{
  "image_size": 48,
  "norm": "batchnorm",
  "widths": [48, 96, 144, 192],
  "blocks_per_level": 3,
  "block": "basic",
  "eps": 1e-08,
  "max_precond_dim": 512,
  "batch_size": 128
}
Rows from block 13, named by matrix and row number. Rows with one number belong to one channel. Each number is 500 + 40 x the weight over the matrix's rms, rounded and kept within 0 to 999. All counts start at 0. Numbers have three digits each.
# convs0: first 3x3 conv (model.decb.0.2.convs.0.weight, 144x144x3x3), inputs 0-9, a 3x3 kernel for each
# convs1: second 3x3 conv (model.decb.0.2.convs.1.weight, 144x144x3x3, transposed), outputs 0-9, a 3x3 kernel for each
convs0.43:423501442525482429507451549469492437485482493449569559487448494517528508540458486502474503600500499549498466506527506498478582538455489489513563478492457529550494442494475546499543504436500538446517493476540536526516492543434537417519475561446511492462462519560508562470
convs0.44:529517510433473491455448503513502505529481547512494503458456518473457529557522443512438508464521509546513407519486501474477448462547483518490462486477477627564345465512531441473520506484469553490468507508498590443485456443467521473559432506499531483554439515478528537478
convs0.45:508477523471444556474545434512516491461475514507489432422509428445492453493462532472512514489533539487472559533546505533545517506539538479512516512515481492540446499521494531522555528504434479506525453531486503500457554498453519424493542537507497482553469470518462480498
convs0.46:470482531537595470454478513501506504480441508588520451442459516489531502574431499516529474529489533510484571503466529451418494474473549508530566428482465478460489480473500492490534539507461497558492513499491477417451495474486482530502517502467462527510524426520470498573
convs0.47:491502505518597492512503451440474472489449486521517498496462467481464529505535507565511458543508521487493501505514487532545488482498501486559475507521505605528446496480520486513455543530472484436490524444470550535475482515540412499451564529437507517499494502570506520497
convs0.48:439457435576526506487598553495509452472535415562575466514526488458529490492448533479568495529549512604497539548387498579481546535508534487484512530461473441498499489504569498527497525546506536487472563544481551427445497440547476507440508498539434543511501486551521516474
convs0.49:497501556398495491472539478484417581452492528462455503476505525556451454468473512505477493514524530498520492523490481514549513420463447525461479437447562453481526467484536517541487521524523501527511455557587479481506460430522514512497507519465504488529566451486479480480
convs0.50:468507534544505520462500543449432519516608523563449495511444461466504475572490475569483502543494420447452515454657497528471445491513411527625552469459507471572460528434440451457509455443461487467558621578521467516518445547582496474451476544470507476467533449558558555469
convs0.51:535510486493457471534491490472484513542491467490500534443468496565503473538495570528483456525509505549496524485487482518507493455513472517557476550548481486513552462454521428435504532571462482485488501521465533515485502459445551492546487485483546518486460462517523520492
convs0.52:534461460536525536503465504448542492542477453493480478505473553481467504472424460491534504470506546486537540507512537516538458480469475507504454439486435504464489508534487499572492520468439477546518526498483506435483540499462502468547497431478518509439448467455528531541
convs0.53:505462533483484503541428380461514493490530499611513535450536407569497497512491467440450447512508524422503499452508490550428441507585536486586469502519543553562528508493476469518534522498520477497490493450461474474520491486528523462471478504533541471553515475481508513480
convs0.54:481569495420522471430505449539488532535529497509495463530407502526514488536510533517492496513513506525458389470510504426504517455500509467443461496570546511491479549428472503468537451520504465476522464450503541460520498510498504490515494521508488479559484459493513451471
convs0.55:451411526505479482483469484474520515467462491490564560473490500470482577460564479545488502527480485469491452544476478594548476488464545486495465562461491511414500559483455566492475545455456496494502450589530490401481464507432495524474540545479545476469481539475449529439
convs0.56:533445509472572382523481438503488465553459567422543545505475557539504428467508432525483567476438473509534467540531478405522506549474468577542468512538478479570557509516513546596490551509495515545478498475534536526482483528416470398503475526472546466542454452498497533532
convs0.57:402494479469515452464475498477512497519549546437527498498510444468492400605558505499520515519497489454524553500521517456484470480519456458494475455534468553484465487479497484489466524560398496443463565562450407498451465460453440552501496481485469457462428551521525446477
convs0.58:510534529428468518511478529493492450484484497452434477448532403542497486468537435416527491511522480460508523511470463545491529513486485520541499555468497465471437507531489556478498446420495476506481521422448461515543483509466471463539501488522422526507540528502451493457
convs0.59:432501454461459453492466479545468479501483478444440516461532473554489503507453501474430510469465459453492433448455568541493484490487577492491463474461473514504490507499505483461486488508515525473546543490446486495534439490572509501504500509469488475524486445528521502537
convs0.60:423507464449558428499467441436499532516508478501454505485457477493482547493470472475443458509497478490569508509519499435464480526443467570491523487474457457462473540476505532505469487477523470516502510467458525527485425464525479507474515494528500440529481520459470483486
convs0.61:482492444474513540380544527562486485459482479489507487477495472503482511509453525513518527517503574534551478500499528499477515511480466614556460508481542439527473464507471463520452496556580559518460523524465525416541504486490523487485488620556510525443478382460508554477
convs0.62:494617477506545455491509450426540543407495461524486467509475514527412476494468481472493530512476530499474427527583482492567490562525462518507497459479506512508511497483522587460485451452544510488473552546483517506469535573444491502501485486507494493480466506521459519459
convs0.63:512530494434430440470554556504502592469523483484462457522467450541504558448521507494501530498531479488570488501449518508597514500521513544524504491541502523483520537459437486518463419479580563525485478494519487503489482518465490504499505551520437487538436474485514504519
convs0.64:479469452522480482500433579490523500483514471478472484482434473459568472559457537466457531515467509516452571524546535404463459515514446500495502600527460459426430462493449504478561518491511522476483582452548504563458506535467474578564470499506538479560471518424531494475
convs0.65:471485478533483484535513465547511493432512516453489535468469533463487535543492468448450472444465488548510552451519521501406518451483516462496537527465544530465468467491475542477501494417489471464485627535494553409503515564422530430487490456428472471520537517514573508526
convs0.66:479530565505509447479528499508542433450498450428485433481542526518514480556493471428539522475495499496526458484416539376431513474491532536471507492497559528521509533440431448482449486507525466466575546415494482453485510530483473490539515475520523484516518467512481553414
convs0.67:501507521389475538523577480487558554448503479417488499532511416531487510436460545456513477520479467549486499448519605493494507541529507469466496470516525449561504481434527471423486523496512506446405461521517469480474501503558459501499561530539487511538510461492512487446
convs0.68:507456534425522517433504526440465511495499418478486445493439487552455502471473534435461510542557497451419431502489454455431517531468473506545477444482520589491472470397471476450517466524525594509505518546502514492519434472516516509476498584479460472536502487491530559561
convs0.69:504500480405451524485506489535515461530505455472488545478459423481450474480470518516536529481461495542507561514462465513522564483439511501531487506578522558428489502459441480517509488492574421491471535420487420482548482492513573538497495473589488475424523493536583491507
convs0.70:510455528461474496498463482531435461510473475489538527528476457488522456440544504516488471500471482531522509513520511562506480512501560515503450493513473509535469451490518524500550519528541509482435509463552498511541538438462440461506424573556487477492508483559503525564
convs0.71:509429491476538460505478486471490581478524556480490474470520471502566482512436482487486445482560473480472480438419533537525523545511532550495524468493492472528557448522459500521584501513507501463554438504480527501477501486504522502463508527502470467465446466490469559474
convs0.72:517555538502480471464391482486481438477467455483495473401477499496504522499470506495475451538454454593458570481476548481511562491523415480562493479557484545559422533511468545513498474505604447469476499489464485478448518507447489494532490428505517516474476507570500446396
convs0.73:475520497508557473454533481456510531506446460479467531537525510461486512591529474487458504501457551444509505496489498508471474562425443442500498551494484584572481544533490518481480445418479471533481521486476443552511481547512462493498551521448461489495506491472496525533
convs0.74:577475479494493530520552481468489512486533398474537497519467445497498508488490523461495514524513580468573450480489509538566533494531487494544416571499497507513513508448497513425512507535508499467478575475519506473543465498508523549480502460477463456488474472509474538483
convs0.75:481551508481476463483459503564506476461530505445499512534433517482500477467505487493490498494475492478507440458524533500515540503487516560469438521511498486486505457500505491407503485540526477483511492530481495486550438527532401570485494496500453474443490502527503509493
convs0.76:423513522483486524450429554465438511459520530513513485491508486420453407504474419428514525517513564453460489530542535515563494449438515468443533534540451513516474429457445553491426456439449521459549564469446545374524497451479468450415475499569438434524394602450520535502
convs0.77:465510496459498483493445461551503505505528572459497516507512461489450480544446525509517502486461513465526485479547468540591469480517535478466482512516530491440552513478500491518463494548443488475433456489483523488509485528478475454486574475520506457517542484434474523526
convs0.78:535544452526530544459569464422526528479449486486425529490442487550423428475552517469562425516505492466614484550541541544521459526443582527501554459522521442488527437461552523493543488465513493547495509466507423508487529455544417501413436447463478478551550459470523525434
convs0.79:498487521510479500481508503500546536499507523484546499414492524517513486500470459458544488502435448501481503506531503464500518532446504481517455542421492541516473531520522428489482476481483496540486509545484497475400525516504510492498519563512508531487507460465503559463
convs0.80:511523454485456522486485474514501458436462518525525496508481490466528450459547496415551473494558496511448481479457533560538599520499523474488476499474474475476514433511599535466491481517460518503515437501489493489444486499550501527423502519526508488499475528512557500515
convs0.81:505457475493486553485478516532508473517530483537516405472471467547567493476522497470449442481501463499491532496499561503462552433493507534530530543496487552511470509540456487550500484571402483523558569508549509455536543552493448527489501531439476457486464503475527504459
convs0.82:488540511472507437444502513483418565485527498531468471462469464436546481465526513445530522477502514510465447510512465524572513474492476462394479533437436466477409464452555513483473518562495532505455488559591487507547479445478515565453520479471478455486451390486444504506
convs0.83:504525494503473448470549487520460472472477472508532522464483491535498465480486483491504550470524479544482532538563467411526461509474509520379565505486502498488472446493499473513505396558493496457517491505446578487452531473483512488506459469466554512470486507508491530465
convs0.84:518544487519583529485489461489499534483453458530479511432468498515491452572456461469461571551544458549389467514499426500495587505524449525522403476558479498527430513417518513419464473492531513590485481473548519507500461492452530536492468497540454582396493463443533541534
convs0.85:516544515485540512490486561500535525518488495450456526534544511531484455489500490484530492499487469527519474448519506514466445534479455545558461498504499534514507518519453528504475516451489459508496513494460531475543449499475493520553497496530491482521534506471517468485
convs0.86:472616399520467478474456441463486525504527501549541492521460540445511453515488450481483501501500519508482528501469494515509525498465448486529492487526453495531509518492495492535486421495457479510491579525448530465510483442568464461416541482515523498458520501510525440531
convs0.87:498573535465477515480410458526516483566468416512573518522531510413522527452443385548561514509441477552506442540424505447489485428513506504451424536560475484562602532442562553476459447454475489550460531486508468527493478517429497546501478423457457470526402485491531528500
convs0.88:510542483506428424466467477515490503410489498564507475422500534551498530532516551529500475439484496506483505482457503472539531493467479542429447405500469509499535470529438487523506498480576531482480508484512561471504510436514504506563430513525494504517462468508522605542
convs0.89:524479475536450532519380567486469486503510478543475504489439472483516496519533502465472492553522476577570446469461491485513466424511458501512475429490529548383562471519489463444546460508527502483511507479549564489528471488485570440519518508552488517487501547477574500538
convs0.90:450523522488519549420469466507538441543457416480489527457485473507509472472485481499451504544492487556493521532503522460524535430535449507467457489498488437597500492465435471507426519520512518552514501527474499529498517590526471500510467485558506463507483479483477521591
convs0.91:564474519487492507483530452451485546503489465506530509518475483513518518495463520460506431520467475447486538488499491495449516572452565559498504547497475353487533476556476497527452385467510489493465545489565467534498481512450539554525535509507426484498453601435437496552
convs0.92:514371549588519517545525471486489439486427446450508438529462454497523521499508475437443495498511481454479500607475470507476581529496533529684509454523530524508490485514479523484512475480592438514497541507469523486488501513481450408484495513512428479431519429505505491488
convs0.93:494525540479454493489404462427489453460498510534454461515493420464489477518489513490487529500461473473572564492503449507540496513542499521447518469492489501500534538495523494480501504597488543534587430569505490490518431435512525488561612474490460433506399498481521527463
convs0.94:494584485482535546477526505472488485473490517503559485489512475549526530468507475525565548505523537515565485467500488469503449508460515517508415479508518516462504498501524581474449454485540475565522541480488494484522495508514511512494519526458489512520474483510501562505
convs0.95:482480545495430569449442502488492496475492526516506478470488485454538428558484482489416503514488473487511532480567518538522498472468512498480524553445493542439481485459433520473543525509551472554468551452574423463493491490562440516520551457532519467523479582498500483510
convs0.96:531605511496478453560492472604559462486552443504487506430413468505518501479485523497582479527522529568510435427490520491466517521526482540493490508542485508521413486503536423495563532501485507476472556517487578576468488467544495503466499483490449490499482459430479499555
convs0.97:472452495516547481475483514451475492464467475462466485475534535498430433492486462567489573522463502443462456341547507536454600524552561497422444540489449517535438451454452522440533494517529628457451413496543439444486465451561509490476522484509535462487545560506501426485
convs0.98:431553522530519487496445573495513518487460471470502464528516497434515566457495513462493415464475507431473505488477547477553460522452504522487497546517504585494504443454544426470543469549488510503491457500584496450501501514523443499468526481511492498486499493517517528470
convs0.99:497533482544536489522465550373559555487510471480509474471457531535485461484535506500498442460440510524488478530500413553521480495500542565503481517464535521492555517512486479458439453430498499473459526509491522517465488444505494491509485471514501445484441512463468526502
convs0.100:492566513479463527454495527552500497507497478509440530448472509547428452530500490506497510503517439499475448476553577451454487531476482543480573502546558579549528562567535487545593493535577543483517486520464481553565439517502522530518499434442519483476506501425513514461
convs0.101:442522493544487536505516475505609503512542482552480457485505553511468503501557520430486460512479522476520538449539443504503487523405549525551511506468529614491446533477477531517485450399551501552516536492475552475486400500450492495464589488522494464512454561555429600510
convs0.102:472525474498543498541492438484531450548547524501499481569481499464478507432521461430605458558516445480553459443509531565486502586430531462564480431492489506575493378535538429518508495575489484570518572472411487515450509560474504479477525510463520490529469513418549524460
convs0.103:514553540434475493474454457502518499516518435480482506501515456570448506457448489463567515473467521504492538429533483511574487488520555468525523498536471569466490453523517509468479551538490411510564522499516516487533444470453465499485436563527486445455501458448518497522
convs0.104:497473479487500561505421491508490494506491468537485517447479466547537533460499541432482527496536485520500530519511476457497555544559547539505516487423471557453390482486498460493517505451517512502573487515385529497464500489533429497432536564464440502506541491471520532464
convs0.105:442474477443489459461432476538482554526414476470492525508479542482472445511539513555500505436558499551526493511504494485499510479522537481434506494512456476454585474505492470498481520504564510494461517533551497426502480475511494489556527528510460527547488478452548520483
convs0.106:461542556478536475466455510530549552560428488516513505521469457503448492483496467485490523519516475522500567525457436495569532468530489485528508488498494476475520509416478459536398477558500534459546500561447501533449547546544507502533487487488514524479494496464440490524
convs0.107:489460487545544479519557542520522445554490473483486485490500500458496538479508444511451467579471581528530467510491522510535497445486509459480446453478521478479521454444567493537583509515425451503507478466516488492493479485494506504505509497504445528534459465516548479532
convs0.108:572512610464465501551511494498568581554560487492484508523510498551485506499468475482450505527526531502476505487487593525547427480537484505515478542470538521481512533486517490444484503482517468537518543516544516511521426520500487469493530482488481529484519559513488558479
convs0.109:487515492556493467520485462502477465515485529550542524515499532467500461517515551518507509505507506502544482509515503485530500451488510457559496504535498478483511547470514474485532464531479479493549424497490523512539544518501537587557506504480509482509471554526498526487
convs0.110:513472486423554506479502469473490540492437477446498498469408461479486452449466450482558436476457479520436464530428579429495457529483477532501513451529495481472513480428433483479478506471492464514589567470441522397435466454502434484485506474492518490449502480469482523468
convs0.111:473492598551512476499481489534525560492497517497492548493511484541575547470484442395449505515499461453467517513478473535473522546443514491502487489451477456493490467516514489453526500504471501520521483443491530436508483557493460481454473538456437473453456502451489460494
convs0.112:489542464466567581522464504518567520511444527466465525471460447518478529492567496458505542555486448499523451456527554484479557489485419514451530568483494468540510508531506481510525455443540497505493519530493509474510502549462465474490515447520527489504485502513479552454
convs0.113:488407500537524558497529462492478431533457421537516501562529465503504518516478512510519434489596472489560541484520486456489413482464481483466502407458581502422430429519433366593457478552492579485545467493611541502389469436490491411505491446407379551513426463535453484492
convs0.114:408534524511515435563570599546598576482510545499549456518521474435558532561541490506503459449545460489508502510476491515570520504521460535573586500532514495500557466477466424507538570507483514491466499509511441498539495443547526480482537544513466511461539422520539382482
convs1.43:497548516549515474546519493464514463520508469461471485438535469470447528506578556499524445501549492495555545489520432521494466472501534542489556525477531465493552459512530480531469531486551485490429478556543482542511598466491479554463551512522527473585446502488540497550
convs1.44:549548394483579533515483417474539523517497388462527574576378558458638482464540511557445493480629388497496411553437398521571516520561494460557314568536482509577500506514550562485538482504509451428607440597467520502392509474596458475406625522538467425674439504540470496524
convs1.45:544474559427525508484576468542509485482570492527562477469574521536522548524496519563464452532445542504461545510495495474501457512476509534543475523514487502471560571502462449486464521525522528498475538470520507533516459486429483514554552506486470506516486508516500521485
convs1.46:477493511504450473491449515528447498407497507456505514505557429498489471560502499449561486465515497476452550494525467533554541533588515516559481495513508467460498524519488459555430503515483546517486533517520474519528486454505482478509579457490424513522524555504429513475
convs1.47:524504497496496456498526542456506504518488461536513525495469487498466452504496584508569540494461494495521492545537427526477473441488487507522462520471520513484456435463498496482476505541469504524467514503471538515480608460511505554602525467438435487491509544472462454456
convs1.48:531406514534467461578515554446488520516528565523518449497547529509499523437491445478507426464430517577418548542496521493486502532528536429464443527501446430402526480513472565476539509512470480473572541419426456499501474477419511493458446535550556484466524553507483527531
convs1.49:508485441508473543566513527486533568493523580423496521487493474469552486514519492596522502439456469469486491529499516500477552533510455477505523434569515549508506518494515504502551465578509487509471431489505473510467556526520471482500458433511512546501448475450515497475
convs1.50:435544549546520509528514531512516432424440564569526492482549485452536470568526464485545569526489488439542445563530370515505564511459573528416441506537495507538504442536534409553584430555467528397575458494454535513447474442564574526512545427376583443508460561473593494443
convs1.51:510447487497496498536478493450500482523462456499472495426489487535579444535520566501500463474510441499553500487508535496527505505514461469447479485504488543518524551489478509507559505502502540542435512524509474507508472474561475545446486484486498524475460537494486509489
convs1.52:494472459468553497464540532571544523516464526535469531498544554488440482435509484482490456546456483468465560483585505527485506485571615517530536557466502501550452522542477554498540551506492517555526493562461525540497526496538472474501434497487484524500508503477505551520
convs1.53:573467443508518523500495501518497448472438468509532522486508503531480479565521587525506511531537493550520440477510552551563436538507488510534538491546505513407493460515508434474523426541516536563504512535553547530546464478508507473488498560514527473544595535473485484447
convs1.54:537497537571451503441464467489478526471450502479584561489481465479489528458533437569493512484563453412495513516431493492527532521476513463558528525454514504553573492498604463534492439560467488502525529608500517526477529487510504479457512474528492460505510504480466509425
convs1.55:502528455520525520476506494506394493465617534477536544514459540461509505493470502474571563526530474503554511486507515496445503545486499489549527491528452531503515551431420526437495509515514434547531442532513518512524461496505552523491478494493586475472484497558520530542
convs1.56:498513467492494574491525473495515490481462461547462495516508552504508447489522560524431538452584574539472463505543449531465571477559498478500474530549496488451486511496479489424531456462461507469500512506527488521540555480484447576576631477557437495482531547533473524470
convs1.57:463528505506454464522549467518493556490493482504563488453424374467472475535543508455485436530497525518479485415507555431489505490517491491587494437578556499510471514451536457483568570438520466529492530514558501508408616560528489512508484523522509575520417521561506505478
convs1.58:499537416470509577497460538506554536512507468470503522474545598490431464516424500473479491516509533554495494458592536578503548554502453474471513612504532527544569532534472537525470464402498530546573512535479547446518478526514432499529499559442588503536548496447478489482
convs1.59:458495527520570509491502525474522469493539510524545458498533523509542488554559486540541450462577510475503526420512413498507470484592495554522550479507577441464508548520486526448522580357443502487458557511420567598483477537541488503498537581525474530523432562510524456475
convs1.60:530550437530502542543513564523492468483534446466495523549483484450554474504518530491503541471491525495517512526487454531490565568547514552495530538492518472454458470532515512521508460451517487583500529503505507500493504507495518508489533507546563518542507544522512523452
convs1.61:472441588481468447499509502496517503439501487528492485501624432452439543479475472513527467505542556497439492542473556480546512489487473502423481510568479518481451434454538456512474434505496530453525492517510429487455471503528512442557537481498470458540515626496540514514
convs1.62:489567512554476494471451470504470506506493584452485514554527500507545514457528537534459549479490482455518480528472535518469515527430462509457546494535453450483467485529562481532435471467503521466522506461471455468449504515498503549509508449492498489526522476467467528528
convs1.63:489484514538489570480427488488513485509538495510570512527508489443547484493497524516482488415550576469481502542499513502500536578549456489495518536523472569499493467469596606577540577519416468505508499547534496494554551534460453479493503528523479473520489542553497498527
convs1.64:391520519471472499535490523440463575537458560468590477440533507503417508492516520483504554586526489467541507482495500432487532476401437460530478459467486482494472488503485497520507467448415439495517514436430436527475555514563490523469486441496571504439553530555522516564
convs1.65:484475429529424490525479570547477477508479533482510485572411526537405585502538548521418438516558572413551498507431541497476526468537500480528480482455435580467537610544495452455489495490490501495412463523442566523470496555503467560444496428497495550481581454448513502472
convs1.66:497487469466442444494472533518493527513493488536522543510472457460491562487489456501462524488562587507464573464535479540520553501555537535540528483572526585487498487481439564539511522582451483540504531546544519551449510517535485476587501514449519523543464517509482524475
convs1.67:492463481467544584529539475502539499526478512480456532490481557480537481537547475505545452502502552519513504502507555525557543487444480493464544485463513518531513529458516438523508444535505527538548445463543486504527471550514531533510522512480523503506481465483507464478
convs1.68:480472542534586445526554404525496484479488528532513586453484498572600488509523405473557524438450498558499499517436480485584525515519469483522481424507558546606581488418555442478521551579599500484469424468507493509465559468563557483521509530494509501468541443497515533490
convs1.69:499486548511474503497508499444467479494453450421417510534456543528533514492556499438527519573579497465508538520544455457579556501474488488530421503404506467505495462564484482515511505474480482568566588562514502473495484470536497486449435524505484566497474496510465510491
convs1.70:526576470511448459551535454519470451486506503484512500495466556462478537544550422481465543492559518539436548516443469475528451550520530425502439486472583485428535470528507507432503460466453472533533528505457487480516519472590474542527498524495492520537514535512474447521
convs1.71:516484519532508510553490470545487490504494450469511435486562507544466447529513548508506462550449445448494553547466505507478508483494470530442505508486495560526555545462470441448404488514534529506433460540544542538418462478498434464464465495494530530475567438588531518544
convs1.72:423560520515525520458432514527453427466524552538515514426641547562450525526487565461455419480499495483497569504485476481556442486525554534491367451503534497554508387508441483462518545500429401538551545476564507463559473568494540496450520593546541520509509498502398477521
convs1.73:530520535473441471454508486478489451542509474467476517502465412474543543465519454468448471486491491485477473556468514508523543486500473456478412558482444504480501614625515489508483432408514441502578429505479549494523494555461515451466531475509486422472506506511500501523
convs1.74:504469524422479498478533547526481485565434508526474511534467466458502490494468453540459532461448516491545576477483437548466466481513495476469504451557477485457509469498481489552448457488478472462504525477438498478474512474532530437527535557506496472529511519568498523462
convs1.75:490516567581496476541450556484465559533497544566464469524473518477453542512511401501490528492554515506506459522484545492453451454487491518525526473486532603451484474480495483540524441518453483512526501531456507557447478499490504485586480484485469448459449523499468476428
convs1.76:401581474456459494467537538476551484457456474493515497463453456578430529437502495522486529534456517525427514561519456540560432544444560451481502559540501422393522530508495644460505597502500538547473584460539549515502485495463534518456479543462474574476567466475508473552
convs1.77:482493465462549489501490508501513478436475467501479514488507455487589531569468545587508573418576437493486497466486492521460509529509473463471523513463476503519492472428447531480473482459478524477512484526529514510527427516523407526541524519476439531522503550488456509465
convs1.78:588454517476440565486539487503507560605502420433521608545490561482506431532569524440535513516528510561508477519504500505506493503477515485533530485469468571386474489533563473532428469542519441518495504462572501458499544599519463452536493601533523483484510528452482346484
convs1.79:486521526550517467519549473498489494552473468502519478529485494528469506535532547493590544517586562478495504535557479519486480453485493540530514542549546544496514438543548549492478455487431499507494531484541499455463535478493535555499519484469526480513502466561502485506
convs1.80:548547443523568538540488527480518425507501508520555553515467499508478569526482445459543524573529561464520499522498502437512559563533525488528530535491538418488531518460464487480491446450561514521473489487580578463474490471548557478452483547489476517517461467555500471496
convs1.81:470484478464497495504430485558512484510486438524476473478598459513467410454507495453465475449468533526557536425479502494517510475494472425497448459500532498485481579496521533434524517411550508517508507565536534469508533496464516525491535510480498510559489498519485477474
convs1.82:445513510516490517481479472491426526619400504466517578547482543459430482530499478581459513430441530474492445506465522524464525521505493510550578468487436576559587501471568532442543466590519592505479451520521514498548561465464526502509507535482523516506525533564496539517
convs1.83:475455497580493502500459619489403531503499539516462532512479496467508441536478534511517464499478500501544465492536478462501505525435418562480546471561499450488453510439511477497476505388435558428519506509515559576516510551516492467468508531484516481607443491487514435490
convs1.84:513494545466517495433503506483493586487475538414496493531532440545526504501514467570531447572559433506509501464461523487498470476539424488459542521459542487460437412509597548491471498563482521517521586517584464478501520449545482452426530528604512487430563562475504403529
convs1.85:516506419525487432491538500513588457441512454503502501548518514499532490423523511495476472477514478502470453497482511499484537542465496506554484506517575431512514474565511462442523518493527416469527511463473472494550497520539525485477563567484493549497527416497523490476
convs1.86:509495464538519482478498513473420521439474501471519464494536531484535521402546476485542494477547483496506466536487479495492526451544503506516522497475540444430495524477565453396535479500482521566470487586457534484497479579479535566512426500478516585425436604509511504458
convs1.87:540548422540473495456515565407516584517385477521511509527517465568533540511462480478473535416536489444478486505537525423501524510569548464457500516445483537518504444562538501535424483578470351471526446513384561540449521498513467417485587514523497530434553446514441495527
convs1.88:484492498497575427459515478525502468476509506558461484497426529457504494480481619547508511507473527542508399513493539522573527566563536478445533512405446498540460401465502489509436529459508569504488521500523560480446523553512510445554443498509499438450517515553490458454
convs1.89:462577508457560521488423469499500433487497527474489539580466472496469483549548476534440513509470508509476490473502515492512461532485472458568463524495503529533503562465501507516516516505505470470469500448534505471478449476506470524446470445461431457522528429534515527522
convs1.90:507517534505510496524480555498451536411514525531509553423556533480520502516477539450521460515554412493513551493446516546538545521534553443465461483569532464543460533591504536515490568422501453504462522561543478441485434511475561532521535426507424482505552526441430590499
convs1.91:505563439489483443533464495436536535516550448423561481555447481529471534508492463449548608510544459553553460428405543513495486469503547491565525476509450515493507508481568472431502558443455446489552518555470559487544455531477497393462530456476515484446451511582463498505
convs1.92:482458443516443512455641496543536484491570508521500502511475469486510522540479491471523501560477471480510535444481492446467485561534496504515547482495596464418480426498550482501463488474542522584525581474490545506521500505466454471490533543516525487498514487509520475493
convs1.93:509558452571530534435470518520495475482443531519508507470524479581520546546530536421519507476491546547491499503472532438535563605558566499484422498517540561498540522433477513435537496454461428407482474392567426529449493556480484467461588562562542486482497518460533481558
convs1.94:507498553399533516544493516479506482515565522527506547514506495505538519543495456523477535518482516489438475422528534486452460508487507521512509493532513482507527505511531537493478496515536535494500460505451438448504474534521497441532516509499521482503499492501521507478
convs1.95:556555493484514395467533509502474545443570456526547495522533449539417516466498508458577533510551537499533470449500535519483484484465529479510504512555510539545479479528505456515496490559499559523583517525487486478516484547464453504547471521549491516555556438548454484465
convs1.96:452407537569538405408361474522489558572490552375455525429508525545480500590586516485532514497474517537469495516509467480590544545522512542461532529478515501496580458510430462529553395488514483440472571514533514376516509536480463482494359520520452471517529521490518598594
convs1.97:491498534532458468412547532508538571515525464596489531505439544556584477491483549461452488470457431533481463509476468369577479555477592502445541525543496549446510501430484462557505520537566515491557462535580539492470426519526569517415480483531523492476479455492442511517
convs1.98:444529557546497525533469566555537455520540540544502506486474483504454493427516487524545557475527540507515508442527450502509561462497497545493482558494558497535525504479511498601519548454465514420525514552566540483500487455503519516465484462582458512406475441472511512475
convs1.99:536552473504492440518499589517505583465501488494479533501441465517566431458533509510500478520539508459484455492484487503496486558465479467538484544501527564489491440540574494487549504460476543469483571500468485476572538477455455526510480493488536446515576522476545551555
convs1.100:464558564476546531494473472475556489469471504528426541528480441481540474493492476508500422545447465485523531487485455538502477554475538503542536507510495484528524423483503430469514413484495454489548491497550535572497516509501499448415509525523510442425561514541605503478
convs1.101:504520477495511484506544507535454509509516459444464507497479546448545408495520547544449456529521500467469573427480459483436515552517542596468464501499475449469494495514499540513517509490538538528506573466526501460564465495460511477494487519503534451520505521519529551494
convs1.102:517560401489493408477540457504544447501437491538459506506513539474543456476627386497467533502514505457566497490460492440519382506472451535514503464531522530552522523471511519427590455508570507482495503507557469526602481479512548414574461512560514508491517497481510448517
convs1.103:477423523459502495485475541509534516526518471500509439531548453492528423534486546455581555518492470492482469522484469520501502492525574485549461484511510515504544474513468490468505441487548487470457536449475505540515456524523492531493502486529510484530485481471522479423
convs1.104:463535409521514471476517486489541442484505586546489483469526545479483488509501524401556478432487437514506512503451447519547445534527528560505442478517482477451516551484429477544511494478475447515515602480517509553512464438495562425454499497506497490526519491509552403484
convs1.105:472566542568480480510469495545450535475515558467514508456477562543493551452504449508484458467513584473510478431486425504482396465428496450465552530463538459477494449446498435476570475503529497475550395467515435479478505448500495505531480490512512520473536464500518495557
convs1.106:501575489545498471481524500518462533475488530587511507499491515503548465503512396480496482525510519471486573503495491473474551555554505444534520469540507489506459483448494580487583507546463455505494565507513526540487489481492473462459482462434535525474540546490434457552
convs1.107:530466492555513515516515494479467495542476522543492495558489485446409571443515480483501533422546469544532437489526473451470603515536504502477458529482475512476442509488523465469525519522496460480518466559438547540550428534421563479507484556485487496520446558615523517480
convs1.108:524514467488544536410503459478490492473486503457476453538536507552458537452492460488502413470477536488493481526488552548479466421539397490474520468485558418498528411514453496538497461538502504507481470501534532505449497518487479443524452575529513420543518488515488460497
convs1.109:472560456500460475502537497516454448514538533569538476495545467559480519451500494498501532485517486476463552544532480454435515532460454518526502528500485513460495474490529431486452483496477495495538509522444499492497527489496475504525508561473554502517491489512477560530
convs1.110:478480487535504555474520501487522489485483457443506592458469502535498513525615494476479456485474516514487551485518511555490518437590531475516480488414533491495531489478470546546529470534493533549481517508547461503488489574445487474532429505560509512482482536504556512496
convs1.111:499559580545451481448463487510511542438460455445554455517539532523422424492470472554506476581507504525557564517518518490601601555540508478448449561536496525489566506506467465513512425516554506495437533546501447549543497495551515587523574469552487532444600534530441410446
convs1.112:496519471464434515489541483428500489439590482464500527506479541486523471544495520484561520506498488438522524528479499439534402488497534553429498502499439518478497443560571509447495454485523429571510509454506493493540464520475457523467484461492561467471475542518493508517
convs1.113:511498465494543505531506539514415515401525459525434605536470507562563466454472541421437465542519490522445440489471587467455515596504517473595546346512513467500491548486498562432512607472568532413474420550494539473535502485548486450481508512543544554460547514586547462513
convs1.114:486498411536495486526458545546447469539419434531461480545486437455457472522443455505497502508485504499518472537439445557523493537473495488483472523527479510516535511533499460552578503489547512502534527613517534468400513486496484462432506541453503621454539579561487451549